config.yaml
dataset: "rendered dice on a table"
encoder_norm_position: "pre"
encoder_activation: "gelu"
encoder_fused_qkv: false
encoder_moe: "soft"
encoder_expert_mlp_ratio: 0.5
encoder_conv_stem: false
encoder_width: 128
decoder_norm: "layernorm"
decoder_inner_norm: false
beta1: 0.9
max_precond_dim: 1024
final_lr_fraction: 0.05
Rows from block 5 of the image encoder of a small image captioner, named by matrix and row number. Rows with one number within an expert belong to one neuron, the router's apart. Each number is 128 + 24 x the weight over its row's rms, rounded and kept within 0 to 255. All counts start at 0.
Before each expert's rows are labels from the 100 images, of 14976, where the router gives the expert most weight on average: "peak on" is the class under the peak. Only what is clearly more common there than usual is listed. The data: rendered dice on a table. In brackets: how many of the 100, against the usual share in percent.
# router: slot weights (encoder.blocks.5.mlp.router.weight, 16x128, trained with AdamW), inputs 64-127
# up: expert up (encoder.blocks.5.mlp.up, 16x64x128), inputs 64-127
# down: expert down (encoder.blocks.5.mlp.down, 16x128x64, transposed), outputs 64-127

# expert 3
peak on: die with one on top (44 vs 2.6); die with two on top (30 vs 2.6)
router.3 [119 163 125 132 121 161 113 112  99 107 150  88 114 142 120 125 160  89 101 115 103 104 132 119  91 163  84 135 129 108 104 111 121 152 122 121 145 104 158 172 111 175 116 166 163 145 110 128  90  93 106 151 163  76 122 125 157 105 142  92  99  77 101 152]
up.9 [110 131 157 149 135 102 142 128 114 127 134 109 141  85  99 108  98 138 126 136 109 135 169 128 124 126  72 105  88  92 111 115 112 134 103  91 122 105 125 127 121 136 109 125 132 143  95  93 107  77 101 143 122 146 152 168 185 108 143 115 103  92 131 158]
down.9 [134 116  98 143 113 171  97 125 110 109 124 176  88 141 203 107 122 169 124 148  86  94 142 122 117 129 168 134 167  96 105 124 138 138 152 126 134 132 128 140 150 122 125 131 155 134 144 152 161 126 141  83 107 132 155 136 104 111 146 150 147  90  93 144]
up.10 [141 142 145 140 130 122 133 156 169 133 130 126 126  83 133 139  85 144 126 140 155 142 138 138 111  96 106 157 139  88 118 135 160 109 148 146 110 122 159 140 137  88 162 139 104 127  86 155 134  72 118 178 100 149  83 116 110 144 190  80 105  98 128 135]
down.10 [123 144 111  84 130 128 143 143 129  96 133 131 146 169 133 102 141  99 143  96  97 135 108 113 150 180  91  87 129 144 127 118 111 141 124 126 160 107 135 110 124 169  94 112 125 168 117 127 124 151 201  97 189 118 125 123 121 115 108 145  93 140 107 118]
up.11 [135 115 143 117 101  96 133 175 157 121 136 123 152 135 116 130 143  98 120  89 164 152 139 167 146 113 124  88 154  99 169 104 204 110 137  86 104 159 148 154 121  91 121 112 113  92 133 155 137 135 142 162 137 134 111 144  71 129 122 140 170 161 121 138]
down.11 [117 131 110 141 179 159 132 135 140 155 112 119 131 110 117 117 129 159 138 126  99  97 117 139 140 133  96 147 111 115  95 152  74  96 107 132  94  95 109 100 145 143 151 152 150 186 108  89 109 149 157 112 122  96 123 127 125 128 126  86  80 119 111 125]
up.12 [145 112 103 105 153 115 115  91 116 162 173  98 130 102 165 141 112 154 137 116 147 146 141 112 131 139 170 129 112 137 128 137 104 117 145 133 135 109 146 104 133 106 115 129 158 119 152 109 155  98 151  74 102 142 113 109 144 160  99 154  96 149  90 157]
down.12 [123  92 101 117 127  97 135  95 128 142 103 121 109 150 113 108 135 145 147 107 119 139 157 104 132 113 147 102 163 110 131 170 169 113 131 127 153 103 122 145 133 108 115 123 114 141  97 152 136 127 151 135 169 166 137 141 122 151 145 125 140 119 129 113]
up.13 [139 129  95 102 126 125 127  84 100 136 122 132 119 101 171 137  77 181 135 158 116 141 172 122 168 143 120 144 162 142 116 132 135 140 105 144 119 141 142 124 135 172 157 113 142 142  96 126 118 159 144  86  79  91 100  97 100 110 132 108 134 142 108 110]
down.13 [146 116 160 153 113 139 154 143 104 142 127 112 134 157 110 123 135 133  91 109 140 157 139 165 121 130 119 143  94 104 134 108 117 105  87 118 125 146 141 132 104 118 129 127 129 102 133 113 114 143 105 182  92 162 183 120 123 131 106 123 139 104 177 118]
up.14 [141 143 148 104 115 114 139  97 122 140 118 171 126 169  89 158 118 114 105 114 149 106 102 114 115 118 152 143 155 105 128 143  99 142  76  85 121 110 120 133 125 134 118 134 102 123 118 136 154 170 151 126 103 105  98  90  78 127 102 130 111 152 142 168]
down.14 [ 94 135 141 159 155 130 135 163 162 142 130  80 138 146 114 106 155  98 168 133 125 164 116  72 140 133  70 142 115 161 124 130 119 124 117 131 135 100 102 108 120 155 129 153 130 121 135 149 138 143  82 168 172 139 155 158 160 143 146 117 123 151  96 113]
up.15 [107 171 149 111 155 110 105  96 126 139 115 172 152 123 113 155 112 105 123 147 128 126 110 140 148 133 139 170 124 112 124 175 121 160 124 132 103 106 134 125  90  87 115  87 147 155 100 132 137 134 176 112  87 143 124 147 167 130 168 153 106 159  75 130]
down.15 [146 103  99 123 103 112 126 139  96  94 127 112 146  93 139 113  96 130 154 127 133 129 124 171 123 118 101  96 149 105 163 123 113 147 107 110 147 128  91 141 122  91 121 157 114 141 118 135  88 135 138 127 132 113  84 128 106 132 109 131  94 117 149 150]
up.16 [156 153  98 160  95 171  95 139 149 136 111 132 115 144 159 145 122 148 160 158 119 137 114 142  88 137 108 107 107 141 102 150 134 101 120 118 106 170 132 124 153 101 143  91 130 153  93 146 106 103  93 130  87  69 102 101 136 135 173 142 180 144 138 105]
down.16 [127  89 132 138 184 127 164  91 110 130  77 156 157 121 107 124 146 130  99 133 132 149 124 141 145  93  89 125 159  70 129 131 123 142 117 137 127 112 120 126 129 166  85 120 139 101 149 105 143 106 158 161 123 159 179 144 110 144  88  96  74 143 111 119]
up.17 [135 148 177 140 131 122 117 158 118 115  96  77 118 108 139 148 132 115 120 126 144 145 124 148 108  93 117 169 114 148 114 114 129 110 101 122 142 133 135 117 102 115 160 190 106 133 102 154 147 102 161 145 104 162  89 127 152 130 126 108  58 156 124 120]
down.17 [129 151  79 122  82 125 150 131 182 146 120 155 134 118 122 101 123 134 142 140  96 124 135  72 160 163 131 119 132 112 143 141 127 160 158 173 133  90 164 114 153 147  88 112 130 117 187 114 118 147 117 135 184 109 126 115 134 143 129 146 146  95 122 104]

# expert 1
peak on: die with six on top (50 vs 2.5)
router.1 [128 120 102 129  91 148 160 123 114 134 116  85 145 100 119  89 134  79 107 164 142 119 146 176 152 114  86 155 174 147 138 168 145 123 123 160 149 108  94  82  91 143 112  94 104  98 100  84  93 136 159 110 140  81 152 114 123 103 124 132 142 132 158 152]
up.9 [131 109 107 166 118 124 104  86 137 112 128 112 132 146  99 180 106 110 162 125 101 120 126 130 114 153 115 146 144  95 154 104 111 109  79 128 109 114 149  82 115 159 157  91 118 111  82 149 119 118 138 153 132 156 159 135 123 152 135 129 111 153 119 138]
down.9 [103 146  92 111 165 108 139 138 148 174 106 145 104 102 139 101 146 140 115 138 165 114 101 142 139  76 153  93 134 116  79 143 151 143 158 150 142  85 119 138 120 148 110 104 131 115 163 103 111 134 135  92 122  85 121 100 111 104 160 128 157 106 125 139]
up.10 [162 120 129 103 135 138 108 123 131 172 128 144 121 103 146 138 115 146 160 150 122 121 146 115 162 182 117 121  99 103 111  77 122 151 132 141 143 128 166 165 117 131 108 115 133 143 124 152 179 170 125  99 138  92 118 152  80 168 133 154 132 137 129 139]
down.10 [129 115 154 129 134 141 114  94 110 114 133 124 119 144 124  94 145 126  82  99 135 127 142 115 126 143 139 126 181 145 124 164 144 164 110 146 112 116 111  87 114 138 161 123 123 127 109  84 122  92 105 159 146 203 106 134 155  84 126 147 143 115 161 145]
up.11 [147 127 135 148 137 117  87 111 143 139 151 108 106 109 152 138 125 148 122 113 161 144 139 109 142  83 128 160 115 103 119 181 128 113 129 154  71 158 154 119 172  91 154 143 144 105 141  94 124 115 116 135 133 180 101  99 131 115 136 104 140 128 131 116]
down.11 [109 113 120 125 141 114 110 123 137 112 103 159 137 134 103 152 145 129 131 118 132 129 123 148 145 173 151 119 125 162  81  79 122 105 126 151 169 136 101 160 111 150  83 130  83 133 128 173 147 137 145  90 120 103 148 137 145 153 116 167  97 117 126 111]
up.12 [132 136 175 137 130 135 151 110 107 138 140 117 141 141 127 153 128  79  95 177 113 138 157 150 137 155 161 118 128 138 180 137  92 139 105 163 112 128 124 142 121 188  73 114 116 112 125 114 165 113 130 119 126 102 135 146 138 160 144 156 108 100 133 155]
down.12 [130 123 111 113 114 150 154 105 137 162 118 160 111 110 134  79 102 147 121 103 124  86 101 102 145 116 160 148 104 122 105 138  94 137 166 135 155  82 145 142 133 113 133 157 125 121 161  96 119 143  84 136 178 162 139 136 147 119 152 117 158 140 131  93]
up.13 [133 124 122 143 133 141 136 133  86 165 134 148 145 113 105 155  99 108 137 145 145 118 116 112 161 113 127 105 115 135 125  90 143 141 133 112  99 131 140 112 148  89 146 119 116 121 176  95  91 134 141  85 159 123  94 104 105 146 123 109 151  97 121 145]
down.13 [158 101 134 113 123 146 148 127 168  96 110 107 108 118 129 155 162 169  91 116  97 136 105 101 120 157 129 122 141 100  98 146 114 120 140 129 111  98 154 105 137 131  67 116 115 125  80 170 175 108 135 135 102 131 164 162 150 102 139 124  89 128 120 127]
up.14 [144 127 146  89  54 115 152 138  98 159 124 139 136 107 129 149  94 119 140 150 167 126 108 165 176  99  88 132 186 161 154 158 100 162 121 133 136 128 154 124 147 145 106 136 140 107 153 110 166 104 163 114 106 141 105 143 140 120 139 169 121  92  98 137]
down.14 [112 134  92 159 138 142 136  98 159 150  56 115 104 131 121  95 159 132 133 119  79 153 172 121 126 138 165 172  58 102 143 116 150  77 125  91 113 135 136 139 121  90 154 103 122 132  89 141 121 109 101 140 144 133 130 112 159 129 112 123 136 151 154 109]
up.15 [114 107 126 130 128  97  94 131 157 142 140 129 145  99 122 109 123 140 145 188 143 153 152 125 121 133  94 174 176 101 138 108 120 133 122 162 132 130 142 143 135 144 120 109  81 111 108 125  75 131 140  99 157 122 118 110 112 122 145 109 150 132 173 123]
down.15 [117 150 126 101 113 136 155  99 109 128 123 151 100 152 150 142 152  43 137 117  98  73  93 160 151 139 139  81  77 151 118 153 142 146 105 130 103 131 162 120 100 109 157 123 164 159 137 119 154 116 124 185 120 150 154 106 134 146 135 163 133 104  91 145]
up.16 [109 109 135 150 121 158 177 139 128 134 106 154 127 175  79 161 114 115 121 111 128 141  94 208 127  98 116 107 163 126 138  60 144 182 148  66 115 102 140 102 131 156 129  94 146 131 115 117 106 128 119 133 165  99  78 113 111 139 122 135 135 116  90 133]
down.16 [151 132 122 106 142 122 111 114  87 134 126 138 106 126 128 107 177 139 111 119  92 134 155  96 148 182 141 132  68 100 123 174 150 111 136 160 129 153 165 139 149 123 162 123 106 103 107 146 160 116 113 101 133 116 151 147 111  85 113 118  94 112 112  85]
up.17 [ 96 134 156 101  89 121 152 163 123 134 108 130 134 121 115 102  91 128 119 102 112 122 129 144 110  89 124 104 134 105 128 148 153 130 137  41 163 164 118 120 150 129 112 136  87  96 114 120  64 157 145 122 139 138 132 135 133 127 105 122  99 123 154 134]
down.17 [117 113  77 157 132 130 158  94 119 131 135 106 156 143 117 123 147 114 106 186 156 128 132 118 105 160 165 132  97 147 134 107  95 109 113 192 122 143 107 116 103 149 166 121 124 158 158 116 161  93 129 148 145 134 147 135 143 168 145 125 102 160  97 128]

# expert 13
peak on: die with one on top (45 vs 2.6); die with two on top (38 vs 2.6)
router.13 [141 107 115 149 142 122 140 168 100 134  99 132 166 118 137  91 126 136 142 155 142 129 112 148 143 107 113 169 156  97 139 114 159 128 121  78 132 154  91 142 142 102 165  98 149 111 150 125 147 166 146 147  80 119 148  89 112 155  72 168 172 162 127 115]
up.9 [158 155 119 140 150 117 121 175 145  99 137 101 113 146 126 160 133 138 148  98 157 143  94 141  75 134 113 180 102 148 128 108 129 133 114 115 147 135  73 146  88  79 148 176 148 102  95 160 150 131 117 137 100 126 146 108 126 114 142  91 130 114 138 123]
down.9 [129 112 138 107 142 112 116  66 132 147 175 147 136  92 110 139 131 104 154 136 117  86 114 150 179 132 117 108 131 124 132 131 150 145 167 138 112 117 189 143 128 178 142 117 116 141 165 119 158 158 150 109 123 145 141 162 104 131 109 141 161 154 159 148]
up.10 [133  69  77 156 122 144 117 124 126  95  65 155 110 130 177 118 151 141  82 112 132 123 114 120 153  94 138 177 113 115  92  98 108 133 163 138  81 120 103 176 142 124 109 146 124 140 147 133 153 122 107 149  48 139 111 144  84 125  74 145 136 120 115 165]
down.10 [170 135 172 138 126 141 129 121 139 128 153 116 105 173  96 143 148 139 110 125 129 146 160 117 126 138 135  96 165 123 136 147 108 143 126 122 152 126 149 109 135 141 130 135 129 137 102  93 144  92 155 118 182 110  99 120 129 125 137 126 121 133 111  98]
up.11 [132 107  82 124 127 137  92 112 137 133 134 106 109  90 207 125 110 121 138  96 120 111 105 111  96 127 157 119 149 116 135 147  93 132 106 148 120 168 122 116  89 117 143 170 108 124 148 111 116  70  98 113 122 126 123 133 103  98 149 137 126 137 125  92]
down.11 [ 87 169 152 176 103 162 146 136 158 127  93 142 163 163 116 117 144 160  83 120 119 140 135 145 139 119 119 136 165 136 130  82 127 144  98 127 130  87 124 162 149 176 137 126 149  88 153 143 165 154 122  97 160 132 114 118 153 164 135  95 165 176 105 135]
up.12 [151 108 131 116 166 151 121 141  86 139 127 161 169 134 157 132 103  96 118 120 142  88  85  92 126 128 144 146 134 130 157 141 104 140 114 117  87 133 101 109 126 131 144 157 120 136 158  98  80 170  91 160 140  98 155 113 136 131 125 154 132 134 173  99]
down.12 [118  97 131 152 109 105 156 104 151 116 158 131 106  91 158 126 155 124 124 103 129 105 137 149 155 133 128 157 138 127  88 131 137 181 124 165 171 117 140 120 113 130  92 113 146  85  58  91  97  86  99 109 107 119 124 120 125  96 127  89 132 130  83 154]
up.13 [150 150 133 101 119 177 137 107  89  88 101  91 175 114 130 146 116 142 142 108 125 142 135 129  93 105 110 105 140 116 128 156  95 136 171 111  55 125 126 172 136 169 152 122 164 119 129  96 124 144  83 155 165 104 149 118 105 111 176  90 113 156 123 126]
down.13 [130 107 126 134 143 108  98 136 184 149 148 151 116 151 124 174 152 103 102 185 124 118  93 111 132 150 151 159 115 139 132 113 139  81  98  89 168 182 125 123 119 117 103 151 159 121 140 174 142  99 137 104 122 123 120 136 132 132 125 150 112 140 145  86]
up.14 [188 116 116 125  85 159 152 133 185 139 107 120 143 104 118 137 122 121 152 134 125 119 146 128 151 141  79  94 144 132 115 147 136 162 113 122 155  77 149 150 112 122 171 149 124 110  93 136 104 142 114 122 103 106 131 162 110 108 136 171 105 143 170 124]
down.14 [ 74 155 127 118 174 114 133 118 119  89 134 130 100 137 122 134 152 142 138 116 156 146 112 129 134 147 149 139  90 127 139 104 145  85 162 119 105 178 107 118 115 126  91  87 105  97 190  94 125  94 116 125 131 145 139 116 147 119 106 126 168 165 111 133]
up.15 [106 176 165  94 125 130 117 130 159  96 142 130 115 111 133 118 161 165 121 101 117 116 123  87 112 124 142 142 112 153 172  93  96 108 126 152 132 176 155 144 114 122 108 111 111 150 143 138 113 125 108 144 129  99 140 131 120 111 149 111 112 110 129 103]
down.15 [115 114 183 110 129 108 125 177 130 109 149  87 107  91  95 160 137 125 112  72  97 107 123 121 118 154 124 129 133 120 131 102 112 183 114 119 120 144  92 127 107 138 105 121 147  76 118 116 116 136  80 118 154 119 139 139  82 164 103 165  79 116 131 103]
up.16 [114 151 136 106 144 169 149 144 183 140 140 131  95 149 148 124 133 123 116 126 147  90 102 129 135 114 155 102  75 132 168 157 123 142  87 133 132 114 138 147 164 102 122 149 121 110 130 163 165 106 114 144 127 120  90 111 140 147 153 130 130 110 104 136]
down.16 [148 124  98 119 110 135 112 117 102 145 146  97 221 139 128 134 115 143 137 153 152 148 146 107 122  86  82 151 150 131 141 120 148 118 115 105 149 113 128 141  62 152 170 140 135 167 109 114 143 167 152 139 115 145 130 159 122 107 101 131 150 130 137 128]
up.17 [139 115 124 151 132 156 113  85 120 142 153 158 161 117 127 152 167  99 152 106 145  94 140 154 126 160 127 168 128  97 105 143 124 115 101 135 112 133 133  79 176 120 111 162 114 149 118 150  96 128 129 120 122 108 103 137 142 122 105 149 135 189 133 137]
down.17 [ 92 119 142 140  91 104 131 155  91 137 112 149 144 120 103 124 139 120 129 158 142 111  91 112 159 147 128 119 144 176  84 150 136 164 159  63 118 123  98 119  93 122 128  89 158 105 134 104 111  84 116 108 112 142 163 124 116 114 123 161 103 122 143 133]

# expert 0
peak on: die with one on top (31 vs 2.6)
router.0 [109 156 158 158 149 111 144 158 113 124  99  76 123 104 103 107 176 131 143 140 140 132 165  82 100  98 120 104 139  99 108 140 125  87  96  98 119 130 115 151 126 135 147 145 141  93 134 117 138 100  95 139 116  82 153 143 133 116  76 121 152  92 105 139]
up.9 [141 135 105  85 175 159 186  58  95 136 127 173 139 160 136 142 134  87 149 126 144  99 166 134 110 115 142  93 127 129 142 143 135 109 126  95  89 133 127 126 122 122 115 157 126 110 112 114 141 126 125 110 126  97 109 148 154 127  76 122 144 154  81 101]
down.9 [130 129 125 149 132  98  64 157 157 171 127 110 118 133 103 115 118 149 118  76 144 119 140 126 175 141 133 172 134  95 114  85 124 157 133 146 134 134 170 122 130 111 141 130  92 152 121 122 130 109 150 155 126 134 126 122 115 128 163 112  81 122 139 139]
up.10 [131 123 130 144 105  79 122 132  87 131 136 169 118 120 167 139 129 131 152 119 109 111  92 126 137 157 171 163 159 145 130 139 124 102 121 123 159 126 136  90 149 156 119 151 152 106 112 142 131 102 156 106 129 107 144 108 159 170 104 122  97 183 128 136]
down.10 [151 153 169 114 130 130 139 149 149 113 102 117 121 144 102 126 131 124 101 129 175 154 184 143 131 129 122 115 108 166 163 137  82 124 117  93 163 113 134 170 149  69 107 145 122 130 125 112  81 187 133  86 123 119 121 121 120 118 151 132 178 101 154 112]
up.11 [108 124 173 133 117 118 151 147  90 137 111 131 121 102 127 123 166 146 123  60  88 124 154 123 141 145 135 139 139 105 153 124  99 123 122 137 123 121 127 151 136 109  96 103 150  72 122 136 166 190 142 118 124 136 156 122 134 163 144 120 111 100 143 147]
down.11 [136 108 104 105 123 112 122 133 122 111 119 146 185 158 201 133 115 145 116 183 146 126 122 131 125 136 163  78 149 142 126 141 130 102 142 109 122 131 130 132 106 138 124 155 144 118 119 135  83 109 100 120 116 130  90 137 126 110 138 145 108 149 139 104]
up.12 [144 122 134 101 144 131 135 116  91  99 100  97 138 106 114  89  82 138 165  99 129 147 117 147 120 139 166 114 115 158 113 113 189 143 148 151  77  84 145 142 149 148 130 171  96 113 109 146 136 148 117 147 153 118  53 147 128 149 137 135 102 123  99 108]
down.12 [108 158  89 144 136  89 112 128 161 141 170 102 143 153 145 116 180 100 100 137 147 122  87 110 111  87  92 142 137 105 145 157 112  77 133 141 148 162 122 105 127 142 151 161 159 144 140 150 126 101 109 146 122 129 139 123 142  95 120 116 142 115 184 116]
up.13 [ 98 133 137  88 110 164 133 116 131 152 118 138  86 170 187 114 127 177 146 102 142 126 126 146 149 142 158 128  99 180 135 126 102 107 116 119 144 132 119 133 113 126 143 161 203 120 126 114 125 161 176 140 144  91  91 139 101 149 156 107 200 127 144 134]
down.13 [168 134 170 134 135  86 101 102 108  95 172  96 157 101 110 171 118  96 137 138 135 117 152 140 150 127 149 143 144  94 171 122 152 132 149 121 151 101 172 112 142 156 169 130  95 121 111 139 141 150  96 133 106 153 142  96 146 125 126 142 112 141 150 128]
up.14 [130 171 154 118 120 111 122 106 124 132 136 121 114 153 133 110 118 169 155 130 127 112 129 116 136 132  98 124 138 130  90 136 157 183 130 144 133 122 124 130 124 140 164  73 113 117 128 191 120 139 114 135 125 108  81 108 118 112 133 191 129  90 130  82]
down.14 [130 117 122 122 146 158 165 161 136 115  95 137 131  90 105  97 112 134 131 118 110 150  92 116 113 111 110 128 140 133 146 162  93  62 116 116 130 114 123 120 136 168  67 141 100 151 123 121  77 100 131 115 145  96 140 132 125 112 119 115 125 139 122 186]
up.15 [ 81 116 140 128 146 129 137 107 136 187 121 116 115 168 140 134 118  92 119 135 142 168 132 142 130 112  91 111 139 135 141 139 155 138 142 127 112 168 129 165 133 116  84 118 155 115  74 111 145  77 155 117 138 118 117 103 141 149 135 150 114 115 131 126]
down.15 [179 122 105 146  97 113 124 139 110  77 107 142 159  88 148  99 129 163 159 116 110  95 125 115 131 123 136 116  97 142 138 120 166 135 106 162 149  93 118 149 140 139 155 140 104 155 159 151  91 150 126 159 139 157 104 186 179 161 134  70 142 114 169 119]
up.16 [150 126 143 156 157 124 129 109 130 177 138 107 115 136  85 116 144 139 119 162 132 108 127 131 111 161 115 137 108  96 132 158 157 142 159 114 111 146 151 185 107  55 106  81 106 117 166 108 151 107 123 145 156 133 120 164  69 114 148 152 128 103 116 104]
down.16 [125 145  99  81 113 154 136 178  69  88 128 144 120 134 144 115  93 140 155 133 131  99 137 117 135 102 120 141 172  98 111 112 124  81 101 143 108 117 130 102 202 177 126 146 135 108  75 140 111 135 125 143  90 108 148  99 181 129 121 131 126 146 136 145]
up.17 [132 113 129 118 127 142 158 128  94 170 104 114 144 116 118 139 159 108  99 152 138 115 164 124 120 125 137  87 131 126 146 120 141 132 180  88 120 136 107 128  77 114 137 131 119 121 116  98  95 149  95 198 120 158 151 140 167 119 137 128 102 108 136 109]
down.17 [150 132 101 105 112 124 128 133 134  97 128 183 112 108 142  91 118 137 122 160 155 162  61 122  91  97 126 169 128 146 127 174 128 103 125 183 146 129 136 103 144 140 163 129 126 132  91 155 141 100 140  77 144 108 114 142 137 130 118 155 117 123 128 119]

# expert 2
peak on: die with six on top (27 vs 2.5)
router.2 [152 134 112 168 136 137 168 136 134 110 127  93 152 154  86 130 114 139  96 119  94 141 145 144 142 165 143  97 127  98 125 139 159 165 119  95  98 147  85 110 128 124 158 117 166 106 107  85 110 147 113 178 123 117 143 140 154 127 153 167 106  99 142  87]
up.9 [119 126 128 179 135 138 130 130 147 144 110 106 156 129 103 136 146 130 129 126  82 162 161  64 123 131 121 174  83 161 128 149 121 174 129 111 113 119 114 149 183 135 169 140 104 127 141 142 147 110 124 122 128  98 141 131  90 112 125 100 148 100 142 139]
down.9 [126 162 133 113 147 118 124 135 111 101 149 175 143 149 132 138 124 147 132 114 128 106 104 168 108 163 158 116 157 120 120  85 144  53 149 106 101 105 139 136 110 139 106 122 153 122 139 109 105 147 124  84 118 141 134 136 168 130 137 141 129 153 134 141]
up.10 [120 109  87 132 111 158  97 105 117 118 152 132 137 118 126  81  98 134 127  86 149 140 123 138 112 138 142 104 160 138 126 149 117  92 150 104 130 117 135 133 164 102 114 106  94 142 134 138 142 100 155 153  85 113 126 106 136 102 117 151  94 130 133 168]
down.10 [133 146 145 137 135 135 150 122 163 135 113  96 139 144 110 134 171 111  88 164 134 120 148 110 127  91 111 135 117 113 118 143 127 156  96 176 134 123  96 103 108 139 117 137 175 116 161 147 120 172 102  87 187  81 149 135 125 130 118 104 127 148 162  98]
up.11 [149 144 130 107 103 141 133  95 104 144 159  75 115 101  92  88 125 129 121 165 120 146  96 137 140 132 152 149 172 130 128 156 112  99 159 161 137  78 114 123 137 140 142 123 140 100 101 109  97 158 136 161 149 141 148 178 144 113 119 173  91 115 165 160]
down.11 [132 121 139 139 135 116 133 165 144 101 121 171 149 151 169 117 134  97 129  97 151  49 114 113 143  97 115 137 115 134 157 163 164 128 142  93  87 162 136 140 131 142 124 131 120 145 148 134 145 116 116 144 106 114 116  61  78 101 114  80 144 149 147 113]
up.12 [ 94 121 119 137  95 116 117 118 135 137 134 127 169 113 119 123  93  86 104 119 115 110 136 135 151 143 146 108 105 124 135 130 135 125 205 116  94 146 182 124 192 113 133 111 200 133 126  79 105  98 118 161 120 141 100 120 137 129  91 114  98 149 113 119]
down.12 [147  96 147 102 188 144  97 139 146 102 112 123  95 135 135  88 157 145 136 123 173 142 127 145 105 113 167 140 164  95 170 127 172 137 106 132 139 122  84 108  93 134 100 146  97 134 105 141 117 144 125  88  99  91 146 116  90  73 137 130 154 103 129 143]
up.13 [118 103 148 119  97 108 157  84 106 101 111 134 164 108 118 156 114 155 145 139  98 115 155 136 112 157 150 161 123  81 123 138 158 132 155 186  94 123 117 135 135 119 125  96 127 131 147 137 107 101 143 119 147 141  73  75 119 103 149 111 122 176 147 136]
down.13 [138 107 133  82 143 131 109 164 150 167 115  76 111 134 158  92 157 129 165 113 156 149 110 107 137 114 112 105 133 163 161 114  96 134 123  51 139 136 109 107 135 118 116 146 120 123 109 112 128 122 134 100 110 119 176 178 117 131 111 127 129  97 118 116]
up.14 [ 96 108 151 139 143 139 158 141  98  61 190 153 110 140 132  90 124  85 151 131 123 124 160 118 108 151 146 124 143 117 154 107 132  89  70 119 116 136 162 116 145  90 109  97 117 129 128 141 162 132 133 155 127 133 146 173  83  83 106 136 129 108 109  94]
down.14 [142 167 123  79 125 166  71  76 165 160  98 116 140 111 142 170 132 141  97 119 120 139  93 124 107 117 123 136 116 142 134 142 126 153 176 112 144 145 114 155 112 150 131 167 129 120 142 167 119 108 141 118 115 147 114 135 122 157 173 136 118 137 108 174]
up.15 [130 153 190 127 144 108 139 126 127 128 143  98 129 170 130 150 130  86 137 132 136 151 131 147 130  98 114 154 129 118  88 114  88 115 114  85 198 121 120 101 113 141 150 129 114 139 114 119  91 121 125 147  83 137 169 121 118 113  87 143 166 150 171 127]
down.15 [108 155  89 116 102 143 155 136 138 139 132 144 163  88 106 130 121 152 132 128 103 139 118 135 131 139 117 121 118 118 152 167 173 141 113 154  54 139 121 132 138 111 110 134  98 120 179 157 168 113 123 107 127  93 123 135 112 120 158  89 100 134 102 104]
up.16 [145 160 128 130 149 125 134 157 119 157 124 107 114 140 120 105 190 105 178 148  96 153 131  97 116 123 138 124 141 142 168 120 144 139 111 113 133 154 131 128 118 138 116  81 174 113 123  99 152 135 135  95 124 104 107 132 131  85 118 117 142 106  87 186]
down.16 [120 115 135  84 140 136 124  82 182 129 153 135 134 126 161 141  96 142 100 123 137  98 125 128 154 146 130 119 126 113  90 104 113 117 108 137 115 114 159 107 119 121  84 162 100 145 113 183 140 134 112 147 122 126 148 149 156 166 129 158 133 123 157  81]
up.17 [121 115 154 114 142 131 166 119 156 109 128 108 131 131  67 135  91 133 123  96  98 152 126 145 130 106 132 105 161 165 103 183 112 122  63 159 137 104 156  76 167 137 149 134 124 153 122  93 120  97 148 119 177 102 121 160 123 133 131 140 146 101 133 141]
down.17 [141 126 121 160 133 115 113 142 116 138 138 142 125 143 142 134 126 100  94 132 126 111 117 108 158 148 170 147 134 101 111  81 119 139 191 101 122 162 116 146  65  93 128 118 100 113 147 167 124 125  92 125 106 152 110  93 123 134 103 146 121 151 120 148]